A small image denoising model, trained from scratch.
Model: 5.55M parameters, 32-pixel images, activation leaky_relu, widths [64, 128, 256].
Training: 21600 steps, batches of 128.
Data: trained on pixel-art sprites of 400 made-up characters on tiled backdrops, 395000 training examples, 7.0 epochs.
Rows from block 6, named by matrix and row number. Rows with one number belong to one channel. Each number is 128 + 32 x the weight over its row's rms, rounded and kept within 0 to 255. All counts start at 0. After the name is the row's rms in percent of the matrix's.
# convs0: first 3x3 conv (model.mid.0.convs.0.weight, 256x256x3x3), inputs 144-152, a 3x3 kernel for each
# convs1: second 3x3 conv (model.mid.0.convs.1.weight, 256x256x3x3, transposed), outputs 144-152, a 3x3 kernel for each
convs0.206 090 [117 105 192 120 114 116 102 130 127 126 126 121 132 112 141 140 100 122 176 127  67 135 111  86  88 131 190 119 212 160 146 117 139 189  91 129 142 108 111 152 143 130 156 145  87 158  42  72 116 127 112 202 213 154  69 106  97 152 149  90 111 170 166 136 128  91 178 149  76  59 134 168  88  74 161 115 153 145 132 161  98]
convs1.206 094 [143 120 159  89 130 131 115 135 116 178 132  88 130 119 163 119  98 119  78 116 174 137 108 181 167 101 116 110 134 130 123 156  86 132  80 105 156 106  93  82 108 128 135 115 109 118 132 129 110  64 133  98 141 109 146 129 148 166  95 147 139 144 181  23 154 151 165 109  63 148 110  87 197 110 149 168 124 147 129 167  81]
convs0.207 102 [124 178  95 140 121 115 196  83 141 136 119 126 112 118 153  81 167 138 155 152  67 128  93 113  96 114 121 100 143 132 137 118 147 141 127 170 133 107 140  96  84 159 135 137 179  85 129 179 111 126 157 145 153 141  86 131 138 124 121 127 113 115 159  94  91  97 125 121  82 102 169 199  74 110 145 141 143 144 138 132 147]
convs1.207 097 [ 54 168 150 115 143 127 158  89 140 161 110 149 134 123 142  93 130 188  78 136 164 100 148 165 137 109 104 112 175 136  96 148 146 107 119 137 148  95 124 137 129 119 149  94 100 147 100 144  96 137 143 112  93 131  84 162 147 129 136 116  76  99 155  92 123 111 174 101 106  91 138 167 126 153 135 172 128 104 134 119 134]
convs0.208 103 [175 173 111 122 113  97 119 104 163 120 127 155 136  93 134 174 143 101 106 152 113  84 123 126 118  79  99 122 131 170 132 129 108 107 158 153 151 203  63 113 143 139 186 115 163 124  67 138 131  89 127 150 141 165 117 129 112 104 111 128 146 109 131 116 101 106 106 126 103 132  94 119 132 105 118 131 114 161 176 166 127]
convs1.208 100 [115  85 134 133 140 121 118 128 190  92 174 118 145 145 114 162  95 165 148 153  83 157 147 135 200 129  95 130 143 141 154 125 128 161 135 141  98 219 124 152  94 157 133  75 115  67 138 158 105 154 111 149 145  86 165 105  70 112 135 153  45 153 125 120  89  97 111 107 170 144  82 101 132 139  92 106 135 128 129 184 150]
convs0.209 105 [156  96 167 109 117 122 116 127  97 117 112 167 185 131  82 107 145 143  98 162  89  66 116 110 125 112 169 157 184 134 111 110 148 119 137 115 171 205 158 151 136 126 135  65  82 124 103 165 132 122 109  89 197 123  17  95 126 120 126 137 188 146 111  97 206 139 101 110  98 149 125 110 195 174 208 141 165 121 138 105 112]
convs1.209 102 [113 131 122 126 138 109 151 155  56 106 141  61 129 117  98  61 113 128  97 126  96 122 114 159 132  83 155 177 111  91 116 127 156 134 136 124 138 231 138 135 109 135 113  94  85 159 111 121 115 136 117  86 113  62 150 117 140 148 117  98 148 152 129 112 177  29 141 168 137 108  43 149 187 126 150 134  65 112 114  95 135]
convs0.210 114 [ 94 151 133  98 154 116 164 161  85  93 125 159 175 120 102 151 104 116 142 158  82 101 132 134 134 165 104 180 144  97  97  79 127 152 112  90  95 196 109 135 148  81  95 123  97 126 163  51 135 122 103 126  69 164 135 110 176  83 153 116 102 178 133 106 127 128  97 152 138  98 218 169 110 207 101 131 117 119 201 111 119]
convs1.210 112 [170 163  68  84  92 138  95 125 125  17 111 106 104 104 101 169 148 180 129 151 129 111 126 190  83 143 131 168 106 168  79 127 139  95 156 131 108 137  89 135 150 115 161  82 120  79  83 103 108  97 131 162  70 152 167 151 106 190 120  60  42 161 123  89 123 113 160 101 109 117 153 109 125 126  98 121 106 154 134  85 135]
convs0.211 099 [140  59 145 143 118 130  82 213  51 146 158 157 141  78 123 186  69 189 115 108 144  99 107 131 143 137  87 115 194 175 103 141 105  85 108 157 118 157  81 136 154 142 133 106 163  99 156 133 115 104 172 103  99 122 116 130 115 126 114 117 125  92 118 111 119 117 133 169 143 154 102 119 174 148 103 125 134 123 126 107  88]
convs1.211 095 [165 149 198 122 150 175  56 172 105  92 136 178 121  65 155 118  62 140 152 116 139 115 152 189 139 184 161 172 109 111 116 176 138 117  95 103  97 180 127 123  96  92 148  82  96 150 131  69 112 130  88 140 173 125  91 109 142 159 128 120  74  73 169  92 138 100 113 166 162 158 141 155  80 146 169 104 136 181 120 167 134]
convs0.212 098 [102  76 173 107 117 103 142 206 185 125 212 136 124 101 114 119  74 135 107  92 112 122 120 101 151 167 158  79 134 115 151 157  88 169 103 175 115  97 155  96  95 106 171 210 148 132 172 155 153 127 114 120  71 148 132 167 106 107 114 118 111  99 107 105 143 112 125 133  96 147  69 121 162  99 167 151 106 116 113 210 152]
convs1.212 097 [134 126 115  96 123 112 113 233 147 154  83 183 118 155 169 152 118 175  88 148 144 154 154 140 138 206 168 117 195 125 140 125  90 185 116 191 121  30 125 103 140 118 106 154 126 127 158  68 119 115 126 119 122 159  92 154 125 137 150 141 181 117 122 140 207 137 158  96 100 152 101  84 162  86 160 117 122  94  77 177  83]
convs0.213 093 [129 163  99 111 128 107  95 116  93 154 102 136 111 140 111 116 132 154 145 152 101 255 128  49 207  97 106 111 131 144 166 129 140 113 125 124 131 133 135  96 131 151 147 162  95 150 131 162 120 133 188 154 134 146 157 125 118 250 158  29 191 127 154 150 111 107 156 125 146 124 103 127 135 126  92 140 143 157 178 112 149]
convs1.213 100 [ 67 124 149 150 117 137 173 131 104 118 121 107 103 125 105 134 142 119 132 137 119 217  83 138 202  85 119 147 162 153 155 136 115 124  81 168 149 124 113 137 106 220 145 121 139 192  67 148 165 138 176 148 180 129 150 118 158 255 116 154 211 105 134 184 145 136 174 103 133 167 102  93 169 107 105 116 128 139 157 128 114]
convs0.214 092 [118 104 141 125 143 142 110 126 122 133 103 127 139 116 168 133 176 112 106 117 106 144 120 150  86  93 129  83 178 103 155 119 133 135 113 112 171 165 137 141 108 110  78 116 140 134 112 107 132 123  77 168 230 155  90  95 106  69  88 100 115 196 235  89 110  90 111 158 177  55 101 130 124 132 116  97 116 113  95 112  79]
convs1.214 100 [105  84 125 164 133 144 156 131 133 139 123 135  86 122 115 121 117  88 128 103 115 114 108 157 197  53 189 136 195 108 138 101 101 116  89 131 108 143 120 120 118  93 122  82  97 129  83 111 129 164 131 103 150 106  66  99 224 108 174 182 179 133 125  17 174 154 136 146  99 127  16  77 171 141 159 113 105 160 173  78 133]
convs0.215 104 [104  95 132 126 144 167 205 121  92  87 140 166 172 126  95 125 115 128 120 137 130  99 162 132 138 119 133 124 141 146 166 155 119  99  53 128 119 125 169 114 122 111 157  90 154 156 111 117  77 110 167 208 136 123 170 161 123 109  85 140 134 119 131 111 125 158 117 135 162 138 189  89 184  75 152 136 153 167 102 201 132]
convs1.215 093 [ 96 128 115 126 177 147 109 187 225  93  98  56 127 129  78  65 120 145 127 103 110  92 139 168 141 156 189 133 234 149 166 127  96  88  47 132 147  78  69 166 126 155 107 144 160 147 168 165 153 121 187 120 133 146 134 122  88  97 132 123 103 121 108 188  94 176 158 133 113 123 114 150 136 102 151 137 108 117 146 166  74]
convs0.216 089 [179 131 121  98 128 102 151 124 115  97 132 111 148 104 112 184 109 161 148 144 124 128 135  94 116 125 162  61  84  93 103 110 156 154 167 122  82  93 113 102 121 168 174 200 136 138 143 170 154 146 130 124  69 101  77 174 127 116 170 168 174  97  99  92 163  72 108 132 154 143 116 207 201 110 116  90 138 102 113 135 149]
convs1.216 092 [109 151 133  95 133 136 115 151 104 136 119 142 165  66 132 105 131 173 123 168 145 138  99 115 124 143 155 136  66 163 136 146 136  87 141  92 104 101 123 141 165 143 170 153 136  90 137 113 142 123 141  99 144 105 129 178 104  93 116 184 151  51  91 161 198  83  90 118 156 167  79 255 188 142 133 123  98 133 148 145 114]
convs0.217 091 [153 148 117 140 140 116 104 131 112 154 128 122 120 120  85 136 139 126  95 121 158 167  87  83 156 144 168 106 142 159  95 148 148 133 140 101 115  85 162  84  96 118 130 142 129  84 120 134 255  80  22 143 140  61 193 119  52 216  72  90 174  66 135 146  95 129 188 133  97 155 124 171 104 111 140 143 158 104 177 154 173]
convs1.217 100 [110 106 114  64 151 160 109 132 129 108 130 108 147 155 134 153  76 151 127 141 146 132  98 107 136 133 179 132 128 136 132  75 155 135 126 133  95 115 118  97 144  68  49 155 186  72 117 139 154  95  83 124 116 175 155 192 148 255  97  99 234  87 133 207 118 143 208 120 123 192  89 147  97 148 144 100 123 116 123 162 128]
convs0.218 093 [181 190 154 119 100 113 113 107  47  94 212 145  97 146  95 131  63 109 121 147  83 123  95 120 120  99 135 131 144 139  90 111 152 172 128 106 177 147 102 164 146 138 140 148 189 113 184  93 136 128  94 124 123 123 146 155 124 102 130 139 132 130 145 143 134 164 121 141  77  66 126 123 175  84 129 108 149 176 134 155 105]
convs1.218 096 [151 113 149 160 104 121 140 111 122 119 144 115 139 136 158 123  36 142 119 162 136 113 184 176 115 146 139 139 143 135 115  97 174 137  72 132 132 127 117 132 146 107 134 128 100 148 100 115 122 142 179 176 184 139 106 107  94 121 139 113 134 138 100 125 133 167 184 145 127 103 107 140 144  96 123 112 125 145 103 181  80]
convs0.219 110 [125  94  96 119 120 139 133 136 148 176 113 107  71 111 146 230 135 114 131 128  74 107 133 141 172 105  61 126 131  91 170 125 156  65 105 145 139 151 144  79 140 126  54 131 145 142 108 126 158 123 136 115 131 114 117 140 157 100 185 174 157 114 136 106 132 103  38 171 156 125 127 152 125 118 146 194 156 110 124 140 148]
convs1.219 104 [157 101 143 108  98  92 108 128 119 164 169 131  40 133 171 148 144 101 151 163  74  52 165 159 106  96 105 177 148 141  97 128 147 114 109 112 153 121 134 112 111 148 133  77 104 118  90 131 103 112 123  82 150 146 103 155 131 187 158 161  75 165 139 153 128 126  51 110 181 168  94 103 137 127 159 206 147 134  88 127 120]
convs0.220 119 [127 132 116 137 141 161 123 143 109 144 117 135 110 116 164 135 114 134 130 131  38 222 105 109  85 198  94 113 147  81 127 125 134 147 116 149 187 113 119 164 133  62 160 178  71 163 157 127 107  80 155 162 156 113  70 162 147  95 105  90  56 116  70 108 108 134 128 138 145  70 138  98 155 128 153 124  91 115 151 163 191]
convs1.220 112 [154 125 101 155 145  88 194 163 132 158 138  39  94 155 123 118 158  79 151  92 138 172 119  90 152 160  89  94 129 144  90 111  96 197 131 154 131 125 164 162 127 116 101 148 109 146 106 116 132 104  66 140 133 134 158 143 202 129 151 153  96 138 141 149  73 202 127 124 115  86 171 119 103 109 127 165 126 147 112 141  96]
convs0.221 105 [111 140  77 143  95  90 191 150  99 162 169  95  39 117 116 182 127 119 146 143 128 110 140 178 151  69 124 136 117 131 103 128 161 106 152 143 111  91  77 133 131 179 116 135 155 147  88 160 106 147 119 104 135  87 168 126 136  72 115 181 187 102  82 190 156 139 214  91 140 136 125 185 145 112 102 131 126 149  78 130 110]
convs1.221 104 [178 113 151 119 188  92 117 167 103 166 179 179  93 111 143 122 117 134 125 128  85 144 114 144 150 155 119 158 173 160  81 131 128 209  78  95 113  82 145 157 141  84 103 151 107 129 152 130 164 139  80 101 121 160 160 101 130 103 138 216 121 157 140 103 125 156 130 143 142 143 161 107 135 114 169 118 117 134 110 114  98]
convs0.222 103 [ 85 146 131 106 112 141 108 112 111 142  74 120  68  94  79 146 221 181 151  81 129 120 119 118 115 160 126 153  86 129 117 115  82 118 164 116 109 153 156 128 156 152 130 165 137  82 112 185 143 121 110 145 177 126 135  71 132 131 173  72 130 141 127 145 103 122 102 145 134 102 102 158 146 142 235 144 151 131 130 176 154]
convs1.222 099 [129 145 153 136 141 139 129 137 152 102  69 160 157 152 146 147 150  76 108 150 125 128 100 128 129 186 102 165 143 179 178 171 157 136 202  89 125 171 118 180 136  67 142 156 150  90 130 118 127 137 145 134 133 130 133  88 159 135 126 105 111 150 126 121 100 153 164 102 112 155 157 122 141  82 126 146 134 103 111 153  74]
convs0.223 087 [ 51 202 144 126 111 106 145  95 113  97 123 117 108 120 134 136 112 176 135 133 178 136 120  98 155  94 126 133 124 119 129 140 125 136 180 143 137 114 150 148 105 117 142 157 134 142 179 177 125 136 112  80 102 117 106 115 115  97  99 132 208 177 168 170 160 112 125 109 120 105 135 138 134 151 152 138 154 115 142 120 154]
convs1.223 093 [ 96 158 155 100 136 134 109 127 122 154 141  74 168 122 106 131 103 172 103 131 221 142 124 114 109 155 141 143 128 120 141 110 139 146 116 103 146 149 171 160 190 112 180 155 111  60 115 108 147 153 125 148 160 108 130  72 196 154 134 140 231 100 106 104 129 127 112  99 149 171 123  97 127 131 153 137 167 138 150 112 152]
convs0.224 093 [116 188 112 127 119 143 141  61 147 134 154 123  81 115 121 140 111 121  96 170 100 144 140 131 140 109 175 139 107 107 147 125  98 149 172 179 128 100 132 116 104 154 122 168 154 164  66  53 129  85 138  93 156 186 172 117  78 106 121 183 183 140 100 113 199 103  65 120 153 146  99 125 118 110 136 124 105 156 125 128 105]
convs1.224 094 [113 144 145  86 108 114 142 182 125 129 153 107  96 101 130 153 115 126 101 154 132  86 131 135 150  86  96 127 175 110 124 105  80 146 122 136 117 176 106 116 142 117 132  72 126 112  80 147  94 184  39  79 127  97 174 141 138  97 146 249 124 157 140 140 138 140 102 133 204 147  98 140 137  91 182  91  83 154 125 158 137]
convs0.225 094 [ 95 118  96 113 142 134  20 133 111 123 124 122 141 143 133 152 115 103  64 125 162  59  69 171 139  96  90 125 113 111  99 109 151  85  96 120  84 102 133 100  89  92 127  99 200 142 151 117 161 107  91 142 106  98 132 156 127 148 143 128 159 109 121 127 109 114  84 121 167 160 123 162  74 138 126 166 124 109 158 130 115]
convs1.225 104 [176 107 168 138  83  86 141 152 127 206 150 110 164 170  79 127  95 198 168 150  83  79 103 104  70 109 115 128 125 107 111 137 139 165 149 101 126 103 119 185 104 167 171 149 127 122 133 142 103 110 176  88 128 119 115 153 164 123 105 107 134 119 137 124 123 114 149 108 143 157 141 172 135 109 147 156 105 116 176 136 150]
convs0.226 092 [100 170 112 112 122 108 155 107 189 171 116 115 172 139  91 146  99 124 135 125 145 110 169 161 169 123  89  99 147 120 153 130 130 117  71 110 121 166 101 128 135 102 132  84 121  95 150 123 140  81 147 117  80  78 183 141 136 193 108 124 159  91 125 149 194  96 118 148 137 144 140 141 132 157 136 164 148 133 153 106 107]
convs1.226 097 [149 155  80  94 119 105  77 174 117  92 124 148 128 117 146 116 161  97 117 136 117  89 124  98 111 135  84 186 159  79 129 172 118 133  62 168 117 151 138 134 129 104 106  95 166 151 113 102 188 151  75 139 107 174  75 130 109 145  92  56 162  98  81 144 129  88 148 136 150 172 108 101 127 129 129 158  81 135  99 103 129]
convs0.227 103 [ 98 151 104 128 108 151 116 147 108 116 134 132 130 116 118 152  99 120 162 117 133  85 136 130 107  98 101 165 196 120 157 174 130 117  72 205 178 151 157  55  90 104 138 126 120 143 118 130  98  95 121 121 128 139 132 120  81 107  91 145 176 102 135  88 170  53  81 134 121 156  61 128 136  24 238 176 137 135 149 255  47]
convs1.227 102 [153 110 169 112 154 161  80 128 134 145 145 129 130  87 133 146 118 146 155 155 101 151 111 146 151  93 109  45 143  89 122  83 122 150  65 124 130 120 178 129 104 129  58 105 141 118  96 129 147 133 105 104 116 148 154 154 130 105 140 195 142 108 114 101 168 129  83 120 155 156  91 122 187  53 149 135 117 120  71 179  97]
convs0.228 104 [128 105 117 133 128  93 155 107 152 139 148 135 121 123 121 108 123  92 151 187  60 170 122 105 159 232 216 161 113  59 122 111 110 179 142 120 159 164 126 112 127 158 118 164 143 114  98 116  94 153 113 135 133 158  90 172 160 174 149  95  88 132 192  72 191 112 117  99 146 201 161 148  78  43  93  54  89  92  68  83 119]
convs1.228 111 [106  87 142 148 113 111 220 113 157 119 148 117  78 182 114 148 170 109  74 102 138 154 108 123 125 161 162 137 183 102 119 170 161 129  89 147 164 145 141 121 128 126 146 158  73  99 136 163  80 122 121  55 110 117 180 136 140 210 102  91 108 107 133 119  78 175 188 115 125 152 113 168 147  89 147 178 106 190 137 124  80]
convs0.229 105 [157 114 120 150 150 147 119 148 195 161 101 122 139 129  92 132 150 115 164 136 131 245 130 108 155 137  69 151 155 148 135 101 131 154 127 124 135 118 137  46 137 175  79 144  71 131 114 115 107 116 167 135 132 109  97 109 132 131 167 151  91 143 161 197 113 113 167 157 125 178  91  59 132 108 129  94 156 143 168 101 101]
convs1.229 099 [109 126 125 113 153 143 145 129  90 100 123 140 121 115  57 126  87 130 171 108 124 152 124  66 171 112 149 226 142 162 127 148 179 149 110 118 160 124 126 130  90 160 129 125  89 141 152 185 117 133 174 190 100 106  96 108 125  69  89 127  84 109 146 113 127  95 139 117 197 138 111   9 102 126 118 137 106 212 126 123 142]
convs0.230 101 [128  63 143 130 128 207  46 141 164 141 109 135 127 129 125 157 102 142 110 143  93 119  83 116 148 108  89 135 132 131 190 133 161 124 131 152 136 139 105 119  99  33 125 139  80 152 126 156 162 128 120 123  80 155 127 163 152  83 164 129 108 146 114 166 109 149  74  97 173 117  94 160 105 128 202 175 161 121 146 146 138]
convs1.230 105 [140  89 130  93 150 122 113 126 110 159 146 105 121 137  82 116 155 117 144 136 109  82 121 127 140 108 142 106 148 125  92 107  62 119 106 123 144 107 138 134 136 146 131 126 124 134 147  74 102 107 197 121  81 107 126 104 162  86 133   6 182  70 107  74 114 102  91 128 101 144  86 150 125 126  99 181 117  93 103 119 142]
convs0.231 095 [150 194  55  42 113 151 142 155 124 148 100 144 199  83 105 157  92 129 119 103 123  87  94 117 148 118 133  97 110 132  57 101 176 127 135 143 131 133 148 118 147 160 107 135 131 109 153 133 157 163  62 138 133 149 151 107 144 131 134  98 131 137 137 139 122 125 148 140 156 110 135 135 144 152 149 128 146 139 132 152 160]
convs1.231 096 [138 152  75  52 177 152 170  97 136 143 144 141 180 168 109 130 167 147 131 115  97  89 183 172  72 157  78 231  94 123 112 129 123 149 148 114 113 148 123  84  96 119 158 121 131 110 157 105 160  84 155  97 157 179 116 110 144 196 122  99 106 124 143 131 114 127 122 138 114 144  93 124 121 124 115 139 122 129 114 133 144]
convs0.232 096 [ 47  72  82 164 116 110 144 177 139 132 179 179 121 101 110 117  63 101 152 153 139  86 117 138 123  92  99 125 162 136 135 114 141 119  62 130 119 129 146  91 101 147  98  87 120 115 143 106 111 146 142 144 162  93  99 160  95 111 169 111 152 104 139 141  51 134 113 103  84 140 181 121 160 132 133 134 138  60  94 112 134]
convs1.232 099 [107 128 100 126 194 125 104 109  84 112 128 102 129 175 168 130  94 174 165 127 107 120 108 144 143 152 152 104 215  91 125  92 119 158  12 108 169 128 202  46  99 115 162 133 120 150 180 182  99 117 158 160 121 114 143 119 112 146  42 120 154  97 156 133  97 180 154 115 136 127 117 104 142 122 145 161 124 127 121 130 120]
convs0.233 100 [137 135 125 102 188 135 127 153 119  70  53 100 133 103 104 206 228 194 180  88  75 111 105 119 147 195 163 121 155  40 117  87 100 151 165 228 120 130 149 170 146 155 128 178 202 135 120  73  85 131 141 153 122 149 100 141 134 142 111 117 110 114 157 129  96 110  99  62  86 109 134 155 181  93 172 138  93 105 156 194  74]
convs1.233 098 [106  85 179 126 142 119 140 176 103 125  74  98 132 112 136 146 195 134 152 150 156 104 180 161 134 196 101 105 145 111  99 153 162 183 179 137 121 154 191 131 133 130  88 129 172  78 139  77  92 130 149 152  96 133 145 127 138 150 116 142 123 136 182 150 127 148  94 140 175 104 137 144 125  55 138 114 152 124  48 218  86]
convs0.234 089 [161 127 125 171  91 117  55 148 166 112 143 142 119 111 128 122 157 122 161 105 120  76 125 136 144  80  91 171  89 108 124 129 123 154 143 175 111 119 131  93 111 184 137 106 148 141 112 140 117 125 162  98 167  90 104  89  71 120 162 169 126 142 148  97 174 157 162 138 120  57 143 187 106 134 129 167 153 140  96 136 161]
convs1.234 094 [105 143 161 124 147 149 136  91 126 124 137 188  98 147 140 109 137 132 150 155 155 124 131 108 125 102 171 124 105 200 129  94 139 101 152 147 172 157  95  98 138 149 121 155 163 129  50 130 130  75 198 159  97 105 128 127  66 131  90  89 148  97 133  69 106 121 140  79  87 169  92 121 131 141 107 146 124  73 101 140 159]
convs0.235 091 [154 133  66 135  89 118  90 159 152 116 124  92 100 143 126 129 154 117 104  99 164 117 112 145 132  92 123 156 127 136 106 117 146 162 131 148  77 103 123 135 115 149 181 128 132 125  83 133 157  76 171 150 159 107  94  93  99  86 115 164 165 134 131 137 132 159 128  80 123 107 120 110 150 188 162 121 114  94 118  99 127]
convs1.235 102 [130  84 163 159 151 124 128 107 122  80 147  89 187 153 113 104 121 185 137 113 131  82 117 183 107 133 186 172 167  80 124 128 145 146 111 103 123 124 108 132 145 140  99 111 193 187 124 167 130 172 141 145 178 129 148  84 107  66 130 152 138 209 113 121  99 175 114 145 133 170 120 125 142 168 130 120 189 139 135  61 118]
convs0.236 110 [ 98 134 129 104 140 143 161  82 108 164 107  68  92 121 162 136 163 143  80 129 167  99  84 189 119 109 132 107 139 105 113 132 137 204 153 139 100  87  83 143  91 149 165 218 132 166 148  94 102 131 121 108 136 150 129 111 146 178 142 104  93 115 173 152 124 136 135 126 124 126 135 141  84 105 149 155 127 106 143 147 114]
convs1.236 098 [152 161 136 167 100  88 161 113 149 178 109  91 117 121 138 184 167  63  89 163 198  79 154 160  89  71 150 140 162 130 144 165 161 147 161 170 130  56 101 142 145 127 133 176 112  69 108  71  87 113 165 120 128 117  76 144 136 142 113 109 108 163 153  94 165 105 135 133 126 146 138 100 150  99 129 144 148 122 119 138 155]
convs0.237 102 [152 115 170 196 160 155 106 134 133 150  97 135 160 106 124 127 125 177 114 126 184 117 126 176 110 114 154 169 149 122 153 158 102  96 161 120 121 164 148 152 135  84 187  74 153 145 168  47 129 103 120  91 181 122 107 123  83 130 107 137 138  91 130  72 194 206 140 165 176  89  87 128 118 129 124 176 167 169 131 170 122]
convs1.237 107 [160 143 124 135 118  69 116 128 165  98 132 120 102 105  63 166 126  99  82 146  92 146 100  76 161 109 147 103 123 141 140  87 115 125 120 114 120 113 122 181 109  47  96 107 157  99  88  85 113 109 148 129 134 120  86 106 112 144  80  95 192 106 164 141 145 102 139 107 136 112  96 136  93 119 126 107 125 158  92  75  85]
convs0.238 105 [ 55 100  68 140 105 131  89 115 115 191 113 144  63 157 142 134 137 106  62  93 180 114 146 152  61 133 115  86 145 124 183 130 138 118 121 138 161 130 190 164  83 110 108 147 150 151 160 129 159 110 101 135 105 120 131 142 164  88 134 158 145 156 134 133 152 143 152 135 150 148 190  94 130 116 149 215 144 146 146 162 129]
convs1.238 102 [ 95 142 116 134 124 142  59 133 164 162  95 181  87 116 154 106 187 101  77 141 105 106 108 188 108  94 158 138 145 117 149 101 144 155  50 129 143 118 126 216 141 109 106 149 144 179 103  82 108 108 129 151 166 149 155 167 128  87 144 183 137 147 164 105 134 135 160 146  82 135 106 143 122 134 125 101 148 138  96 149 114]
convs0.239 105 [125 135 147  71 128 162 173 167 129 119 145  84 107 164 115 146 155 170 159 188  91 177 159 109 140 128 144 136  90 165 153 111 146 157 150 108 139 130  91 137 103 118 182 185  80  95  84 129 169  81  74 110 198 113 165 127 128  74 134 160 103 119 128 136 150  88  55 181 149 157 159 115  92  81 112 114 113 143 148 185 103]
convs1.239 107 [138  81  96 160 162 149 135 163 118  98 145 139 111 117  83 176 135 151 122 131 115 139  92  66 177 113  64  94 148 131 139 109 156  98 114 115 179 119  99 138 134  81 131 144 136 107  75 113 176 133  65  80 172 144  95 133  98 133 125 195 118 140 147 230 102 114  88  92 210 159 121 163 137 110 161 125 138 117 117 154 160]
convs0.240 097 [154 101 144 103 130 144 132 191 106 144 129 124 151 121 124 155  98 119 109 176 123 206 184  92 103 159 136  88 119  92 104 171 146 163  78 127 153 197  85 166 132  81 191 134 119  84 139  90 169  92  75 130  44 152 105  66 118 176  69 102 153  95 169 150 154 109 220 187 162 166 203  87 113 156 173  87 118 158 133 110 101]
convs1.240 102 [140  83 196 158 111 141 153 136 158 126 167 116 128  83 151 133 110 124 135 157 157 146 138  83 108 174 127  99 193 133 113 126 143 133 106 178 155 152 139 123 174 136  79 161 131 102 128  50 148 183  97 157 128 172  77 125 103 144 136 114 144 120 141 208  99  92 113  67  55 155 148  92 168  95 110 121  75 175 139 108  71]
convs0.241 100 [109  90 135 120 151 156 109 156 180  67 114 161 112 113 136 121 117 108 117 161  81  83 144 144 116 116 113 105 159  96  97 118 111 125 110  97 142 147 131 199 142 108 106 124 170 137 141  95 137 114 164 141  60 199 114 119 154  87 113 133  97 140 107 141  97 141 156 127 110 177 150 135 142 114 175 178  99 156 123 155 190]
convs1.241 094 [145 186 146 154 178 195 144 131 113 197 153 107 130 133 253 134 133  93 183 113 147  95 142 250 153 144 126 115 182  98 131 122 138 126 126 110 130 174 189 114 178 161 125 113 169 154 147 141 105 170 213 129 132 103 105  96 172 101 134 125  78 145 198 100  99 121 127 105 107 117 139 195 131 150 113 136 122 116 114  97 121]
convs0.242 107 [117 117 159 117 140 122 160 150 112  99 167 119 120 135 132 143  83 153 185 162 106  90 101  95 102 100  87  14 111 131 142 148  80 131  90 144 145 105 101 111 113 137 154 228 139 111 159 154 150 113 138 164  46 108 210 157  74  30 132 118 139  77 166 160 127 100  68 129  92  99 174 101 161  43 103 149 127 168  66 127 109]
convs1.242 099 [168 108 136 146 160 155 105 168 145 120 173 169 180 129 100 160 100 180 124 102  84 104 178 144 150  91  43 129 194 144 145  80 156 158  84 151 111  80 117 143 122 124 140 159 147 115 133  86 139 133  54 128 139 137 103 163  87  40 131 182 160  91  83 214  91 124 129 130 143 213 134  84 155 135 143 129  77 108 115 192  90]
convs0.243 089 [131 123 165 106 105 111 146 180 107 141 158 103 111 130 142 107 146  93  89  79  62 134 133 133 189 160 168 119 108 130  98 167 173 153 116  96  78 124  93 119 152  87 103 129  98 119 110 138  83 116  98 133 150 114 176 115 122 129  71 155 129  90 151  74 129  91 136 122 117  86 115 147 149 147 129 161 174 143 107 136 131]
convs1.243 096 [118 112 132 124 159 143 100 174 139 134 105 141  90 140 197 150  95 133 133  98 176 109 103 219 148 171 170 131 150 173 120 122 120 132 105 161 118 119 231  79  78 139 123  74 121 145 125 156 152 152 135 137 132 106  96 157 133 103 147 144 137 129 136 124 134 129 135 129 116  84  99 188 123  90 177 129  88 111 112 113  84]
convs0.244 110 [124 139 126 103  96 141 138 106 122 155 122 160  99 104 149 170 113 120 107 144 129 155 176  74 142 135 108 129 126 119 143 179 133 143 103 115 161 144 121 159 123 108  91  51  86 123 113 165 136 119  72 116 119 182 186 166  77   0 124 216 163 128 103 207 129 122 102 111 192 141 103 125 137 144 178  80 115 154 128 127  94]
convs1.244 103 [142 125 157 154  83 140 111 133 147 129 134  87 156 122  98 123 115 110 162 155  94 153 118 151 106 181 176  89 189 128 177 127  76 160 129 141 110 128 118 138 150 112 124 131 159  87 119 144 213 110  47 110 110 136 168 134 142   0 188 255 203 155 109 141 156 111  37  97 219 160 138  96 184 112 110  70  91 140 116 110 117]
convs0.245 096 [117 160  89  99 115 145 131 114 106 112  94 134 117 138 150 156 154  92 122 120 163 117 119 144 104 134 165 124 141 140 152 142 167 115 148  78 160 118 117 147  98 137 134  81  95  98 167  96 140 150  93 124  88 112 101 161 167  83 122 145 160 144 102 122 112 188 103  91 139 101 122 142 205 185 118 111 150 131 121  45 122]
convs1.245 102 [112 146 124 127 131 167 119 131  97 148  92 152 130 123 118 164 165  93  77 112 180 131 148 126  58 127 134 162  83 183 124 114  93  62 151 114 157 201 143 152  80 106 146 137 139 107  53  57 196  97 102 145 137 101  61 136 182 134 149 129 176  79 105 156 140 106 108  92 159 119 154 160 134 181 135 139 125 134 137  81 109]
convs0.246 098 [130 114 121 148 101 117 129 126 125 141 145  83  88 156 133 140  86 170 132  80 148 113 143 170  60 101 187 146  65 165 125 119 118 122 159  78  64 136 148 133 162  92 159 150 138 135 170  90 108  71  96 112 196 233  79 127 152  84 109 138 120 124 145 142 102 149  95 139 143 135 132 154 101 132 108 133 131 119 157 110 143]
convs1.246 101 [146 107 115 168 109 130 160 108 181 164 147 124 130 127 110 152 102 106 100 146 175 105 102 171 131 126 155 167  66 160 142 103 113 122 181 128 120 119  62 127 108 107 158 140 137 109  69 161 126 131 118 114 118 146 145 126 134 120 128 166 114 144 155  87 106 193 149 111 117 154 137  47 143 147 128 126 110 122 149 125 126]
convs0.247 101 [ 93 161 112 125  80 122 161 120 116 155 145  94 154 146  87  87 114 130  85 119 151 133 140 115 108 133 103  61 150 154 143 131 108 180 136 142  81  89 181 145  65 144 156 124 155 159 125 112 149 140 112 184  95 156 163 100 129  50 109 220 154 155  74 130 117 115  42 119 155 155 115 122  80 108  80 123 119 104 133  89 172]
convs1.247 107 [121 147 106  53 166 128 139 118 132 159 127 134 118 146  90 137 123  99 132 115 142 109 105 118 129 103 159 147 128 101 112 104 131 106 119 159  96 131  81 132 192 118 106 195 219  52 160  94  85 118 116 109 152 169 230 123 117  53 123  97  97 157 110 170 106 178  99 129 166 171 158 142 130 144 113 130 106 145 158  93 145]